Weights of a small image diffusion model.
Model: 32-pixel images, norm groupnorm, activation silu, widths [64, 128, 192, 256].
Training: soap at rate 0.004, 4000 steps, batches of 96.
Data: trained on rendered solids tumbling over patterned floors, 97500 training examples, 3.9 epochs.
Rows from block 6 of a small image diffusion model, named by matrix and row number. Rows with one number belong to one channel. Each number is 128 + 24 x the weight over its row's rms, rounded and kept within 0 to 255. All counts start at 0. Numbers have three digits each.
Before each channel's rows are labels from the 100 images, of 14976 (inputs lightly noised), where the channel reaches its highest value: "responds to" is what is common among them. Only what is clearly more common there than usual is listed. The data: rendered solids tumbling over patterned floors.
# convs0: first 3x3 conv (model.enc.2.0.convs.0.weight, 192x192x3x3, standardized in use, each kernel summed), inputs 96-191
# convs1: second 3x3 conv (model.enc.2.0.convs.1.weight, 192x192x3x3, standardized in use, transposed, each kernel summed), outputs 96-191

responds to: light from behind the scene
convs0.113:134155095084101128109108158108132109113116142147111103126116110123108102152143099116128107130145150153116126109135174115111142083140129086099159103090141114092136124098148174138127121103097149135120092099111184129155123188119166127149097124140116098168125151168090138108116140134093131114
convs1.113:105133156076141141146121158130122112118143123147121131112116160113123126100158094167123139163104151129165091139128161116141183130163110113138105137095142127148077101078119138117127129128150145138124119110154153092127130214137128141129124138129125123102116133131120099115151139121145115126

responds to: white object; its colour: white
convs0.175:115103096123144099122104150183147126118148135093084078141112108125196117101116125128114089158120103110110120113103087110081152099072125110144144142128135099114136100115135109081142100130107137102104146083152125126135163102133136135105140127135153161126153141120134127129117137112126080081
convs1.175:174094112199151127110104122165116126101148134121136128125121115143127185149122113145126130102114094125127124124140140121105150096090138118100164117188120125151075064136139139190112164107124154131105104123164117125109149128121124144108138067121127085136148124139136132120139106124162139083

responds to: white object; its colour: white
convs0.179:100111134102115138146067117104135102116110120125134138107093121117125121142112163105118124107162145110156150159099148122164107121126108138138169126170185151116091117124146140129131145147122130120106088155124132100100169182116161143128110179161117110128110164084101159091119115159130139127
convs1.179:134116143154135114134106142102126117111113130137136141098112045139129093107156153093103146098143168124149131113109151141132096130123125110165149129134116132115110081122130105148073127123134133139128123165121141136124128105152145088143084131109134143147137133149122153118150125108115132129

responds to: white object; its colour: white; light from behind the camera
convs0.136:118114152153134134182090081130144140090131098122151113151120159139116153105126156126115078126079105109118146113128158118155139083100132123119113151157121152110156110130158163118098157138135104130141186147135167158128133109151091149117156143118111080132115164100153142113096146140137138152
convs1.136:095148118117072124129107118133126136114128125118129123110129144139119122131128125119140144127133117134135133131110151149177076118133140101108140131110125124189125140158140116174087135154128141127106125145128138113138137155176125120161146119137118072109142148145135087126120131124136146140

responds to: light from behind the scene
convs0.46:103123135156130104181107130126130129161122136234110114141164143134165130126160149158136149099159164120132135156165128112159177120120116100139156128121110112134117175147118140123090155138153116162083103155124134132111135113122140143142136127144146176108112120113134133133108108142117106115
convs1.46:075132104127105133121141098170151114128162124121119130122119121125158124122110133151115117130142078140131121132132120141189092132168135186120120132155128132120139101179122116165125079133057088145102131116138130149126134153149112156159124170162127145139113139144132087151136121119102144139

responds to: white object; light from behind the camera; its colour: white
convs0.188:128163111098143130171059102156110119093118108098138124149093130089085139121137167142100112098124140128104161133195142116136126116130128136131121146175117147124100126134123134115116148136105105123133138091120135088061146126132117151106163144105146157135112107100141164132146107118123130179
convs1.188:164114117157105139106130100167117117112142153120134151147137104132095154149107140149125087140135147156139133130130137129125143177117122154119150138099114137097123154185138116114126099110090191137150108155094182117121125136140117177132147154149112101109150118113140108133138128131186131118

responds to: light from behind the scene
convs0.166:135154148164135137180166102124117127165139125097123118158100130109146106139147107130128131153129084182107119155146115149123103138097115083118139171132124154104124104108138182165161159175146137164144092077143131121125129105104114099138117117111125137113128136157113129133110085112137109162
convs1.166:168119132207139136213107079109104108125116120146136127136146090156124138123117122112088165137137155121142114132118124121116158158091145165136110130110112127145116074101125117131105100119100139112145148136075154112172125102083132118111105172124129112143111120090119160127139145114162128131

responds to: light from behind the scene; black object; its colour: black
convs0.88:126116134136126152110097136141135134163084163127139120119130151123152099158105152128163201120126126156146107140140157181121094160136142111089122111139119104092084127114121103137135111119118156128116129090116119106099120103107099111094173122126141179090145106180140153115114119106124133164
convs1.88:162125164092138125142128191154101109118128138153107125128127097147123185134100138089124149138079156124121118130124126125113139115047135127120124132136115126126117117131124132146123130104097147138138132082134125126146139118167125144076131120120119164121127123180142139144139141113160139170

responds to: light from behind the scene
convs0.6:159147115154134139112091153116180124165122123136099073091138166168114129131128128129118140159118077112139113140146161143099103102130084117109150094122085128170122121129137142128101160128176142111124163111121151111109110141110117118128112119122157103121131089109130129126099125113131151136
convs1.6:120121125140160125092141119154114119142156130134108121116129113104154122162120119144143113139116117130140114120119150146115095172071132106158131134126134125080151123040130151078142104179090086128111140109128151157080104083170138080118096178153136102144118116142124067142104116112144143084